Weights of a small image captioner.
Training: muon at rate 0.002, 16800 steps, batches of 384.
Data: trained on made-up waving flags, 48750 training examples.
Rows from block 6 of the image encoder, named by matrix and row number. Rows with one number belong to one channel. Each number is 200 + 30 x the weight over its row's rms, rounded and kept within 0 to 999. All counts start at 0. After the name is the row's rms in percent of the matrix's.
# convs1: first pointwise conv (encoder.blocks.6.convs.1.weight, 144x144x1x1), inputs 96-143
# convs3: second pointwise conv (encoder.blocks.6.convs.3.weight, 144x144x1x1, transposed), outputs 96-143
convs1.30,099,180,199,132,175,233,209,241,205,170,112,215,211,234,189,185,246,191,175,155,135,191,177,200,194,174,186,222,206,136,188,210,242,213,201,184,236,180,208,211,210,195,187,161,240,160,146,177,176
convs1.31,102,217,220,170,161,177,205,193,213,185,232,242,217,219,189,187,192,184,215,169,202,178,159,233,218,137,169,184,170,235,195,193,217,204,250,200,211,147,241,234,245,204,196,231,201,175,180,180,225
convs1.32,101,206,172,178,195,218,195,192,188,216,170,253,219,238,187,226,210,228,208,191,184,199,181,127,235,214,232,201,203,175,170,212,188,180,204,199,160,205,256,172,255,224,206,208,197,196,252,208,224
convs1.33,102,204,184,189,248,255,232,205,189,223,162,202,212,162,188,200,197,190,232,223,203,162,196,185,200,110,203,200,219,208,194,176,145,119,199,185,177,232,195,250,233,229,220,198,188,206,225,167,222
convs1.34,103,223,195,147,204,211,239,116,168,241,195,251,223,210,172,150,186,222,191,208,156,187,221,238,218,243,180,204,215,221,188,164,187,208,114,208,238,194,161,202,206,195,205,235,218,247,179,223,165
convs1.35,096,244,171,200,193,174,211,174,219,228,157,172,183,201,181,173,194,190,225,124,208,214,185,189,211,124,211,195,236,260,171,167,192,180,230,245,219,237,234,184,188,172,189,171,204,212,231,211,247
convs1.36,099,158,187,199,158,214,226,223,220,179,210,243,193,234,181,216,157,232,212,171,196,181,136,167,193,119,201,163,169,202,220,225,211,193,163,212,228,200,169,197,251,199,230,216,176,225,222,177,227
convs1.37,099,223,188,267,187,211,175,209,181,196,182,224,246,165,221,226,172,153,231,172,181,246,201,156,151,262,214,198,184,165,228,195,201,234,176,224,205,215,245,212,186,204,242,245,179,150,186,107,173
convs1.38,101,205,165,216,210,222,155,147,169,216,195,142,216,129,279,215,231,251,138,214,204,218,208,297,193,164,227,220,201,207,178,186,192,186,237,243,185,233,201,205,246,221,188,229,174,213,207,190,166
convs1.39,099,188,190,214,233,247,229,235,221,265,229,168,193,184,174,202,196,228,221,176,167,192,156,239,222,240,204,218,216,209,164,208,184,258,238,164,237,151,245,197,139,248,197,235,177,202,223,172,201
convs1.40,100,230,214,171,177,169,205,217,148,165,221,201,129,187,259,205,199,204,187,185,199,222,243,180,168,180,182,232,206,273,257,168,207,176,181,209,175,191,178,201,198,201,222,224,244,236,176,185,208
convs1.41,095,168,188,162,233,219,155,201,156,185,172,180,193,166,160,229,201,212,202,235,187,216,182,231,183,211,155,133,185,145,180,193,176,200,298,141,219,191,207,179,154,176,205,227,208,228,252,260,138
convs1.42,108,218,181,225,194,196,188,222,185,221,226,164,168,191,189,206,205,226,210,157,204,211,218,189,224,208,311,159,192,199,218,179,239,197,238,223,211,191,148,237,172,207,176,197,206,177,205,194,171
convs1.43,090,188,201,208,200,197,186,225,144,156,159,192,165,184,152,198,204,228,163,161,167,191,159,174,225,235,186,207,209,198,216,177,211,171,261,147,164,191,149,207,177,223,181,239,201,199,183,254,248
convs1.44,092,234,211,192,177,167,221,167,171,183,149,207,198,204,156,165,191,157,239,199,183,205,173,191,214,229,243,171,180,203,146,175,144,185,224,220,182,208,235,192,212,169,235,195,186,241,259,181,219
convs1.45,094,208,198,210,206,197,252,224,238,173,260,186,207,199,181,208,225,223,200,186,180,200,233,162,202,239,183,237,200,166,188,231,215,204,179,167,218,219,200,229,200,246,172,205,232,231,223,229,146
convs1.46,104,195,145,208,249,216,195,127,202,153,206,226,220,209,212,202,192,213,173,188,203,165,173,196,228,242,227,165,217,164,240,248,197,202,202,177,192,225,190,228,255,261,167,251,174,183,228,209,163
convs1.47,108,212,254,174,225,169,171,228,214,228,143,241,237,213,211,213,206,179,255,202,202,170,208,173,241,267,214,246,233,215,220,245,192,206,229,231,231,212,201,204,229,176,218,198,201,190,187,234,179
convs1.48,105,162,210,193,268,137,138,223,225,175,167,226,194,236,226,183,256,155,162,261,198,226,211,200,146,150,193,201,148,185,234,217,165,166,189,198,202,163,228,195,212,182,170,218,181,230,200,216,192
convs1.49,098,192,222,191,227,176,176,189,150,185,173,191,200,222,226,208,213,176,216,148,204,207,132,165,163,238,193,211,181,146,157,221,223,180,194,273,125,221,208,198,213,217,204,197,193,260,190,234,149
convs1.50,106,186,194,214,221,170,226,269,186,230,146,184,179,204,236,169,207,248,221,279,227,227,206,170,161,217,226,207,163,232,171,255,231,162,301,206,214,233,236,208,183,206,246,166,167,214,153,202,163
convs1.51,092,200,173,199,223,194,212,200,201,194,182,215,242,186,135,127,241,197,196,168,176,212,202,145,181,225,187,207,165,185,194,163,192,201,185,189,135,155,224,256,207,202,210,206,211,250,216,172,124
convs1.52,096,188,219,184,206,193,238,168,235,187,167,190,244,184,217,184,251,194,187,191,186,172,208,195,233,228,270,206,224,183,227,231,195,170,163,212,171,203,208,184,166,181,195,220,183,169,196,172,202
convs1.53,106,163,187,187,206,139,184,182,173,198,257,177,183,220,224,227,186,209,175,189,182,196,172,229,214,156,215,238,190,217,202,180,199,219,224,195,153,206,198,183,248,237,188,228,181,243,224,224,268
convs1.54,098,176,195,153,179,155,216,199,283,187,237,191,216,182,205,244,165,178,179,202,159,222,258,172,191,210,219,230,219,201,110,138,246,211,164,169,134,220,203,232,209,207,256,206,256,198,193,257,172
convs1.55,096,203,220,214,241,190,191,254,223,268,183,225,220,189,158,203,204,245,214,194,221,221,226,226,197,153,227,162,127,176,236,136,155,229,244,205,249,183,200,153,201,201,209,170,204,207,217,142,185
convs1.56,104,170,193,233,179,197,151,216,179,156,200,237,206,161,182,213,216,210,183,212,158,243,186,223,189,230,203,171,213,172,192,207,161,180,237,189,152,190,226,174,228,147,274,228,146,252,182,166,170
convs1.57,102,187,150,194,251,217,236,188,209,163,233,233,222,256,188,199,228,180,184,206,209,171,200,170,191,198,254,241,194,154,216,242,188,195,232,182,226,232,131,187,235,273,145,196,165,234,206,196,197
convs1.58,105,198,226,162,232,190,207,175,210,141,188,218,159,248,225,170,213,297,230,205,190,180,249,184,197,229,199,168,194,239,219,198,155,205,196,181,210,172,221,190,213,170,208,233,219,151,250,204,219
convs1.59,102,186,158,172,213,154,213,215,185,241,170,165,244,187,217,218,197,217,193,206,187,171,218,187,185,292,198,189,235,190,190,188,151,202,228,207,158,164,170,211,199,197,210,156,186,269,228,208,221
convs1.60,095,185,199,207,194,234,217,209,151,202,202,162,233,241,285,241,198,213,195,206,205,220,183,198,167,161,226,147,194,186,165,201,189,224,240,225,230,198,184,197,196,184,204,181,206,205,200,211,257
convs1.61,096,220,213,225,246,187,188,184,203,164,115,226,183,177,229,160,188,199,228,231,176,221,217,237,155,194,233,175,168,133,213,152,218,180,177,188,229,231,217,170,223,187,244,158,207,231,183,177,185
convs3.30,102,191,191,224,182,246,243,183,154,182,149,199,256,203,218,159,146,182,174,173,194,219,181,178,101,141,178,227,190,226,204,158,223,228,172,208,213,212,212,199,213,207,220,217,175,234,183,200,200
convs3.31,105,213,162,228,200,139,207,264,214,223,222,268,214,225,166,201,209,199,232,201,176,224,172,201,212,187,238,171,219,212,231,192,180,211,202,240,197,240,280,240,177,184,199,164,200,172,223,213,210
convs3.32,094,163,180,156,152,154,156,227,217,155,144,239,182,218,203,132,248,261,235,231,202,233,208,204,234,214,185,183,184,163,118,214,182,239,195,182,189,228,162,172,266,177,226,224,196,163,222,194,134
convs3.33,093,199,253,246,184,204,159,184,183,208,186,240,212,164,172,193,199,193,235,157,171,129,206,187,157,179,188,226,175,149,237,202,202,198,208,187,225,152,218,228,149,207,175,187,258,207,161,220,201
convs3.34,107,126,209,273,210,190,239,232,193,233,239,162,230,205,193,138,213,179,153,215,205,239,187,146,227,212,152,162,208,221,216,188,188,178,195,179,240,208,230,186,153,240,169,200,226,188,184,198,194
convs3.35,097,181,206,125,165,267,209,244,186,206,216,241,197,186,245,179,239,176,221,138,233,227,204,175,235,241,219,191,217,202,210,199,208,211,176,194,182,174,200,171,195,228,160,217,128,166,175,150,170
convs3.36,099,234,226,158,228,193,136,150,228,184,224,201,227,210,169,196,171,241,181,195,208,235,171,222,245,174,268,208,189,220,266,191,232,130,144,195,169,220,193,184,241,207,234,183,208,183,214,209,243
convs3.37,086,170,159,177,177,172,176,201,143,236,236,199,226,240,205,177,231,249,173,193,205,158,231,182,194,224,227,195,179,215,280,188,229,228,162,216,224,170,193,173,212,149,157,146,140,176,250,186,224
convs3.38,104,256,154,137,224,202,192,214,153,209,171,220,187,157,241,229,239,171,230,204,222,186,177,158,186,175,285,202,210,157,228,206,196,261,197,208,214,201,158,230,111,170,169,192,242,177,140,213,175
convs3.39,099,166,252,207,268,224,203,245,233,195,232,239,232,205,219,272,188,204,254,183,234,238,203,236,222,203,286,171,204,195,137,208,183,178,195,196,171,208,144,156,238,215,216,171,219,229,175,169,172
convs3.40,108,196,227,190,138,156,176,230,217,208,206,199,214,250,171,231,147,194,203,238,219,154,193,217,241,187,245,175,212,218,175,243,189,216,144,206,231,243,200,241,181,240,160,206,206,229,209,223,259
convs3.41,082,181,204,221,219,207,182,205,190,210,174,197,191,176,226,130,163,207,167,167,229,250,227,192,209,259,192,231,165,227,223,198,242,206,221,220,173,154,175,160,221,211,217,179,168,183,157,169,176
convs3.42,112,163,193,214,213,222,179,158,175,231,203,163,202,193,192,108,178,180,165,219,187,216,203,185,246,222,234,231,197,211,241,223,188,198,247,187,207,196,225,183,145,212,193,211,213,172,184,177,213
convs3.43,094,223,259,164,203,220,212,215,229,291,134,219,199,238,208,196,246,235,193,205,142,159,236,159,239,201,212,157,146,185,212,175,207,204,205,215,226,242,168,217,223,233,217,129,207,230,196,229,193
convs3.44,119,173,213,222,213,179,190,190,196,187,182,216,207,215,144,181,187,164,237,208,176,205,261,214,160,213,198,180,251,212,181,168,247,122,133,227,250,194,209,210,235,227,233,215,182,146,186,237,229
convs3.45,104,193,205,218,208,220,209,228,209,246,282,197,89,181,184,199,221,214,180,192,177,225,183,143,228,212,202,178,171,185,214,171,190,208,235,181,234,249,205,214,202,273,213,202,208,184,221,224,137
convs3.46,100,188,190,187,167,171,193,145,233,169,197,159,224,215,152,188,227,203,193,198,196,154,220,195,168,158,210,201,222,217,203,176,239,196,208,232,171,218,191,226,204,190,148,152,234,190,243,212,227
convs3.47,109,232,170,219,184,208,145,206,218,153,161,161,173,196,219,172,256,196,204,216,189,223,165,192,202,207,181,229,229,199,213,182,257,167,179,171,252,169,217,188,189,234,163,190,196,220,174,206,232
convs3.48,105,158,181,165,167,198,155,195,219,216,212,252,223,193,243,154,204,204,219,162,218,174,205,216,169,210,226,165,127,236,223,173,146,174,218,207,180,198,155,231,160,207,178,191,174,179,168,268,236
convs3.49,108,203,205,174,200,161,314,234,191,232,201,221,215,201,220,219,210,227,185,177,139,226,151,204,298,195,212,211,179,221,158,206,213,231,216,218,176,238,203,170,261,229,235,235,178,206,185,132,168
convs3.50,109,218,198,143,190,234,199,110,191,197,190,303,180,188,210,235,237,167,160,190,223,204,239,194,213,184,274,182,211,193,201,223,200,192,215,181,219,213,182,235,230,242,160,200,160,222,247,219,204
convs3.51,096,206,235,242,182,136,241,253,203,208,146,221,130,215,184,214,184,207,172,192,229,217,173,163,234,173,213,208,235,183,229,151,153,227,240,211,186,176,224,246,222,231,233,248,219,262,232,207,272
convs3.52,094,193,271,114,198,193,248,244,261,226,215,220,188,211,187,211,200,170,192,198,217,183,262,190,201,163,202,255,206,256,213,195,181,233,218,183,237,192,150,154,155,156,185,247,216,195,154,194,200
convs3.53,102,211,198,226,178,194,246,156,204,139,203,166,235,192,213,204,186,209,195,200,230,168,160,183,200,182,210,168,259,208,172,220,156,181,271,255,175,169,206,198,203,160,238,254,226,192,222,217,192
convs3.54,089,176,166,168,227,181,238,210,231,167,178,215,246,237,218,204,177,224,224,179,202,198,212,265,183,184,176,163,212,220,189,202,161,166,249,208,169,198,204,205,214,246,225,188,186,195,173,169,233
convs3.55,086,261,183,202,228,192,167,195,203,181,196,215,226,184,177,194,220,186,223,211,233,218,213,232,239,164,190,206,162,213,196,131,193,206,214,171,203,196,197,196,170,197,150,214,213,204,193,198,190
convs3.56,123,175,184,200,199,237,207,187,229,207,154,156,184,192,196,204,229,212,170,179,212,222,226,154,201,183,194,155,261,200,147,171,230,230,233,162,197,125,206,214,198,196,198,170,205,204,153,176,173
convs3.57,107,232,258,174,216,190,203,213,196,183,167,213,218,190,184,189,233,197,242,242,173,188,146,230,231,201,246,146,242,152,184,232,187,229,176,227,184,208,106,196,158,245,246,238,189,168,226,206,149
convs3.58,111,210,161,175,187,221,177,253,189,226,160,193,221,218,234,234,223,228,216,193,219,169,172,253,179,254,226,207,157,187,185,196,225,229,209,247,201,249,169,245,225,178,202,183,193,177,181,214,179
convs3.59,094,156,207,249,168,243,180,158,191,212,155,193,234,207,261,206,147,158,172,186,180,171,216,190,233,213,164,206,224,196,215,230,245,194,184,175,244,223,206,186,205,189,202,251,146,208,206,239,173
convs3.60,104,244,198,158,238,239,188,249,199,272,184,154,179,254,207,203,248,191,231,222,195,228,226,192,206,157,205,136,167,161,202,215,199,220,193,204,157,251,185,208,239,206,198,207,234,174,174,174,214
convs3.61,089,198,216,182,203,156,139,263,177,143,236,208,236,210,171,170,132,185,206,244,187,207,216,193,201,207,239,199,245,231,246,198,231,227,189,164,172,208,191,209,208,184,231,247,235,185,247,128,211